Weights of a small multi-label image tagger: layers 12.
Rows from block 2, named by matrix and row number. Each number is 50 + 10 x the weight over its row's rms, rounded and kept within 0 to 99. All counts start at 0. After the name is the row's rms in percent of the matrix's.
# k: attention key (model.blocks.2.attn.k.weight, 128x256), inputs 128-255
k.77 100:34 44 50 41 42 60 49 55 40 43 45 36 52 43 62 51 25 62 54 26 44 57 56 41 50 51 34 47 39 37 52 44 43 57 40 56 57 39 48 64 43 60 35 52 49 52 41 43 53 42 51 39 51 65 38 28 49 53 42 58 51 56 60 49 42 66 60 52 26 43 56 57 56 57 55 51 54 44 45 69 57 62 54 59 57 46 39 54 50 28 60 42 36 42 33 43 27 56 55 44 64 30 55 33 54 52 52 60 35 55 41 66 44 68 50 53 67 56 51 43 57 69 51 57 56 38 48 50
k.78 105:43 66 60 45 50 67 62 51 34 60 51 47 51 39 40 58 42 31 60 51 47 57 54 65 39 31 36 58 34 48 43 67 52 56 59 38 64 41 37 52 57 52 37 51 46 24 53 48 37 46 49 81 60 50 36 52 64 59 51 46 55 36 46 54 58 50 36 66 50 47 60 59 54 59 61 49 51 49 63 35 59 53 61 35 34 53 41 50 49 49 48 41 40 49 55 55 39 71 43 36 41 45 49 55 52 43 45 38 59 51 42 46 62 50 49 47 52 49 38 49 56 36 60 48 45 51 56 64
k.79 095:42 44 45 52 54 58 44 63 61 50 34 41 48 59 52 41 52 47 51 52 58 53 46 49 62 49 57 40 48 58 72 54 51 47 40 61 65 63 61 66 42 59 48 46 70 23 66 62 54 62 37 43 23 44 35 47 54 37 42 52 62 24 64 69 42 45 65 44 61 56 59 56 45 53 41 44 54 33 60 42 40 47 36 40 57 43 53 61 34 48 66 49 43 36 50 42 60 39 62 60 40 63 48 41 56 34 50 56 54 50 48 36 57 33 64 34 53 60 54 39 58 42 68 51 56 40 65 69
k.80 097:47 53 58 47 50 48 44 40 68 63 57 53 50 43 54 57 36 61 42 54 51 80 30 45 63 49 40 60 51 31 56 51 45 50 71 33 52 22 53 61 49 65 36 50 44 54 47 47 53 46 42 53 42 54 45 34 63 39 39 54 69 56 41 58 51 70 56 51 40 37 32 59 31 53 44 42 56 37 40 51 41 42 75 48 28 42 38 60 45 53 36 57 54 54 37 43 59 64 49 63 64 60 49 37 49 46 42 65 45 46 46 52 62 62 37 52 57 29 65 54 57 49 48 37 38 66 57 48
k.81 101:44 56 56 60 24 40 52 43 49 56 49 56 36 62 60 55 32 45 55 45 46 57 65 38 56 49 32 60 55 48 44 38 54 42 42 31 56 54 32 47 37 57 38 58 56 67 53 62 44 37 57 36 39 46 38 44 46 51 49 42 40 52 56 60 36 61 64 42 41 47 58 52 34 45 51 36 50 36 57 40 41 72 42 39 66 54 49 48 52 35 55 44 51 53 57 49 58 53 42 44 40 44 47 42 61 59 46 32 53 35 52 33 46 50 53 67 34 58 41 60 51 66 57 55 66 51 27 51
k.82 092:54 44 45 29 60 62 62 55 49 41 51 43 45 44 56 62 66 32 57 71 47 59 66 51 49 36 47 51 38 56 41 58 50 53 52 33 48 50 48 51 43 32 64 41 64 54 52 45 59 54 42 39 55 44 60 51 43 63 63 46 59 52 69 49 45 64 49 59 56 51 48 66 56 62 44 45 49 31 56 60 41 44 55 56 45 37 53 50 63 49 46 55 56 73 49 58 28 62 53 52 66 63 60 35 53 40 47 40 40 39 38 42 39 41 49 56 37 62 36 64 60 42 47 67 56 48 42 56
k.83 100:54 50 30 54 55 47 42 51 41 55 37 39 42 49 30 22 43 62 49 37 37 51 48 51 54 62 48 49 44 48 64 48 42 47 59 54 37 62 62 35 45 43 49 59 51 68 56 42 60 34 54 57 40 41 55 53 23 32 65 41 61 44 45 52 47 59 38 48 47 57 43 55 51 44 55 67 37 40 59 49 57 36 54 47 47 43 46 48 31 56 43 60 55 61 69 39 39 41 63 36 47 46 57 52 48 52 54 59 48 41 67 48 40 62 38 36 48 65 48 54 43 56 42 52 62 29 67 52
k.84 095:47 51 68 47 44 74 40 49 58 69 47 43 54 58 50 47 51 43 25 57 49 54 52 32 62 67 72 41 48 47 30 48 50 53 52 39 43 56 59 45 57 37 31 42 49 55 55 46 48 38 48 43 48 59 50 54 70 49 58 56 57 59 38 45 53 43 70 54 45 37 71 56 53 40 54 40 59 48 33 51 47 56 65 59 45 25 51 50 56 51 49 47 75 62 56 45 42 57 53 68 52 40 50 59 46 61 41 53 59 59 36 43 53 47 53 42 57 70 46 49 57 47 42 42 44 66 33 53
k.85 099:47 57 61 35 64 60 39 64 71 62 42 59 29 53 50 55 54 38 60 42 37 61 64 57 68 57 47 55 66 50 54 71 72 39 61 68 48 62 61 49 40 48 51 36 51 53 46 52 69 51 51 52 61 58 58 45 49 66 49 57 55 46 50 58 79 52 48 45 68 62 55 30 52 54 57 48 47 40 39 36 42 78 45 56 65 41 36 35 62 66 50 57 48 55 48 48 39 54 53 58 45 61 34 55 55 51 53 43 44 42 44 61 55 45 58 64 43 65 53 37 51 65 62 63 46 54 54 35
k.86 106:46 60 53 54 46 55 73 41 55 64 39 62 57 46 62 34 67 33 53 47 47 61 55 50 46 43 35 35 48 40 39 55 68 43 53 60 52 36 42 60 51 46 52 58 43 40 60 55 67 56 70 42 70 51 39 37 39 50 59 53 41 57 48 39 61 43 44 52 45 58 46 54 62 38 47 44 44 57 39 51 40 42 45 48 62 57 50 49 34 45 57 39 54 72 47 55 40 51 59 42 76 42 45 41 56 64 59 46 59 45 55 53 32 45 49 66 53 52 76 55 67 43 50 56 38 50 48 54
k.87 095:37 42 47 48 35 42 58 54 34 66 62 49 32 42 56 50 47 52 42 50 50 33 46 46 33 36 60 62 53 45 42 63 33 38 49 48 61 55 57 63 53 41 43 52 58 38 47 53 47 48 42 45 51 42 53 64 47 44 52 59 69 47 67 47 57 51 51 64 45 41 61 44 75 52 51 50 52 62 34 60 50 50 58 43 48 28 37 53 51 39 43 53 50 41 32 40 52 64 43 54 37 54 56 53 56 57 49 52 25 75 46 42 50 59 45 50 88 66 44 43 58 43 44 49 48 46 57 57
k.88 095:45 59 59 72 49 50 55 61 47 43 55 50 54 58 53 51 54 53 38 47 52 53 45 52 48 57 42 49 42 58 53 44 54 41 28 61 56 49 41 61 49 58 38 50 56 60 51 63 44 59 65 50 42 40 23 41 75 34 40 39 69 37 24 52 48 46 56 51 65 54 55 59 64 42 44 49 39 42 52 54 39 49 54 42 59 44 56 54 40 41 53 48 40 45 49 58 44 59 39 51 55 60 39 73 52 56 48 62 56 54 58 55 60 60 38 41 63 40 60 43 56 58 54 67 39 47 48 36
k.89 099:58 44 53 45 53 44 46 54 75 50 56 65 36 56 60 42 52 34 54 49 67 45 66 45 53 24 48 54 37 55 42 53 42 54 48 54 40 52 56 35 47 47 51 51 31 39 36 45 38 48 58 57 51 43 66 70 52 50 62 46 47 51 56 57 67 49 51 68 62 62 54 46 38 46 53 48 64 44 48 50 56 58 38 45 56 37 40 47 33 59 37 45 46 17 47 32 60 72 55 53 40 60 52 52 48 39 69 65 53 58 36 48 59 37 51 43 30 58 38 62 68 46 55 51 58 44 46 44
k.90 089:63 50 60 60 57 45 44 71 56 51 41 55 55 29 69 45 51 37 37 34 52 43 37 54 40 59 36 55 36 33 56 34 58 52 41 57 44 54 56 62 49 39 55 63 71 54 50 38 53 44 48 54 69 54 56 45 46 67 59 68 45 40 31 43 48 48 46 42 43 48 58 43 49 48 38 35 49 50 59 62 64 55 53 65 58 46 36 57 43 36 38 48 32 65 57 45 61 42 61 47 47 43 66 57 49 62 47 61 41 54 48 65 68 49 62 43 46 48 48 45 51 66 38 60 53 55 42 33
k.91 100:44 52 58 53 51 54 57 65 63 55 47 47 40 43 44 64 58 59 55 37 53 40 46 44 55 54 47 38 48 25 53 50 59 60 53 46 67 45 53 51 29 37 51 36 59 61 57 37 54 63 39 63 44 41 38 53 56 38 45 62 51 55 45 37 42 58 62 40 47 48 51 57 52 67 49 39 45 56 37 26 45 62 58 47 42 47 33 62 45 54 43 44 42 30 59 62 49 55 59 54 67 36 41 59 43 57 32 60 58 31 34 47 42 70 49 63 57 52 42 42 57 39 35 43 51 47 58 52
k.92 098:49 36 55 57 52 61 51 57 50 49 62 37 46 48 41 59 37 51 50 52 61 66 46 56 18 37 62 39 47 73 36 49 39 75 50 54 40 38 64 45 28 37 28 48 54 43 52 51 59 60 59 55 43 59 34 69 47 42 50 64 46 51 54 62 61 42 64 79 59 48 52 47 57 69 61 61 67 56 45 63 43 57 57 46 37 48 50 29 54 44 38 55 58 52 54 37 44 39 63 51 36 51 58 45 40 40 46 50 50 46 45 48 65 60 39 54 56 56 42 62 53 61 70 40 50 47 60 40
k.93 104:51 64 48 61 49 65 62 58 48 63 45 46 63 42 41 49 52 39 47 58 51 59 56 52 48 38 56 48 52 61 41 37 57 62 48 49 51 33 46 57 57 50 45 47 65 67 59 41 64 41 59 55 51 81 54 58 36 51 47 46 54 58 57 56 37 26 32 63 36 46 32 62 52 49 49 47 72 33 48 74 50 51 49 53 24 56 56 56 37 62 49 39 63 65 63 39 40 44 70 46 59 55 62 42 41 49 59 50 49 48 63 60 39 59 33 41 43 37 57 51 37 48 48 47 57 49 54 48
k.94 100:49 43 46 38 53 46 41 39 33 55 35 44 51 63 35 56 49 56 36 29 47 43 56 27 58 62 46 34 50 40 49 60 56 46 64 69 51 49 60 53 55 21 51 38 40 64 53 62 46 62 56 40 72 55 37 55 45 42 39 44 51 60 46 52 42 62 62 65 50 39 35 47 46 44 56 54 49 64 39 49 31 49 50 39 36 53 32 49 59 49 56 38 62 64 42 60 52 46 70 49 46 47 46 39 63 42 45 44 41 35 53 50 37 60 61 43 76 61 37 70 50 47 49 52 62 58 57 45
k.95 106:22 62 47 45 53 63 52 60 71 46 67 61 50 42 61 37 40 51 50 42 40 62 52 54 58 49 67 51 30 45 57 57 43 46 48 40 31 49 37 59 53 38 41 71 64 44 63 63 45 43 40 51 45 55 46 41 66 43 39 57 58 55 64 43 48 35 44 59 42 45 45 38 44 56 39 49 46 36 45 59 45 32 42 59 39 45 53 76 47 57 50 35 38 50 37 29 50 40 60 50 39 51 63 43 57 53 45 58 47 50 58 59 41 68 66 54 41 46 55 56 52 54 47 58 53 27 67 53
k.96 096:52 38 42 51 62 54 62 52 48 52 52 50 37 50 50 55 59 53 50 35 25 42 38 23 56 35 46 41 61 39 41 58 60 57 37 55 39 51 41 73 60 55 41 29 58 41 39 50 53 36 67 42 48 61 43 58 56 65 49 57 30 62 45 46 48 72 43 76 51 52 63 42 37 51 60 49 55 51 59 59 54 62 35 51 49 50 56 60 59 48 51 42 60 63 49 52 45 50 45 41 53 55 53 70 42 39 17 36 35 40 45 58 55 66 45 69 61 42 50 54 50 33 55 53 70 59 66 56
k.97 105:51 61 36 46 51 55 43 64 38 60 63 51 50 51 59 35 49 47 37 45 54 58 53 43 51 42 41 53 49 47 47 53 45 50 47 51 38 27 54 60 40 46 57 40 53 71 52 66 58 38 37 66 45 53 38 37 55 64 59 58 62 37 53 54 41 56 45 67 58 38 55 42 57 56 48 39 58 51 41 61 33 83 71 48 39 46 26 39 52 44 54 50 46 57 47 70 64 54 49 36 44 46 52 61 60 49 42 54 33 37 74 48 45 48 54 45 49 67 55 60 39 50 46 57 49 43 46 32
k.98 096:42 59 49 61 52 64 57 41 49 59 51 47 57 48 40 53 32 61 63 59 56 37 46 32 72 57 55 42 53 35 41 47 43 44 44 50 46 51 48 49 45 37 44 42 39 51 38 53 59 37 43 48 37 54 53 54 61 50 51 55 58 25 57 44 67 51 65 52 55 46 49 51 53 49 72 51 49 47 43 50 46 38 40 73 53 77 61 43 49 54 65 39 45 37 45 47 55 47 35 71 49 60 43 63 57 40 61 44 44 64 63 49 46 54 50 44 32 50 57 32 43 48 44 45 65 47 57 44
k.99 102:58 47 58 26 59 52 62 55 63 40 26 58 52 48 76 59 50 46 49 53 52 60 46 63 63 53 55 44 60 40 61 41 53 51 59 49 71 51 46 41 51 50 48 50 40 41 57 47 56 41 28 67 44 51 61 67 38 34 46 41 59 50 52 51 49 55 56 54 44 48 59 49 56 47 43 69 37 47 56 55 66 36 43 29 53 57 42 52 50 39 55 51 60 65 39 47 50 55 50 39 44 43 44 43 51 55 55 62 53 29 48 62 61 57 31 32 34 51 34 71 41 42 61 23 75 47 45 58
k.100 095:32 58 42 49 47 55 37 56 70 70 52 49 49 50 60 44 45 44 62 65 50 36 54 54 46 54 44 50 43 72 41 51 52 61 52 40 49 51 44 56 29 39 39 62 53 45 44 51 33 61 59 73 51 52 57 66 54 42 56 56 39 66 52 60 40 50 62 50 43 37 42 62 67 68 58 50 42 61 40 50 45 45 56 51 27 52 53 54 42 28 52 50 69 62 42 67 46 50 56 49 78 39 39 49 49 36 33 35 49 55 58 36 49 53 55 55 67 42 48 63 60 45 45 46 57 54 46 48
k.101 099:51 56 54 42 32 35 60 42 43 54 64 50 53 56 51 36 45 48 66 37 51 44 67 34 48 64 40 35 74 39 57 51 50 69 32 57 46 49 47 50 36 71 50 49 54 42 52 35 57 47 43 57 52 55 54 40 41 42 56 54 48 50 42 51 38 50 43 50 51 41 56 50 32 61 26 52 53 57 45 44 46 37 53 51 35 48 41 48 63 56 63 44 33 46 60 56 38 52 50 60 44 48 44 51 74 54 37 35 51 35 64 60 63 77 38 58 67 50 61 52 50 34 64 62 67 44 36 38
k.102 092:24 53 43 56 52 50 65 53 63 42 50 67 59 37 54 52 38 48 51 57 47 47 57 40 44 45 37 62 57 55 39 30 33 46 61 49 49 65 55 47 46 53 61 56 50 63 60 38 62 47 32 52 43 42 55 33 45 57 50 53 51 47 42 36 57 52 45 49 37 39 52 46 43 48 70 53 48 49 46 42 51 65 53 52 49 65 59 38 58 46 67 47 45 61 53 62 56 40 53 30 42 42 66 46 62 58 41 40 32 66 46 33 44 47 43 53 40 32 66 53 47 56 50 63 54 65 45 35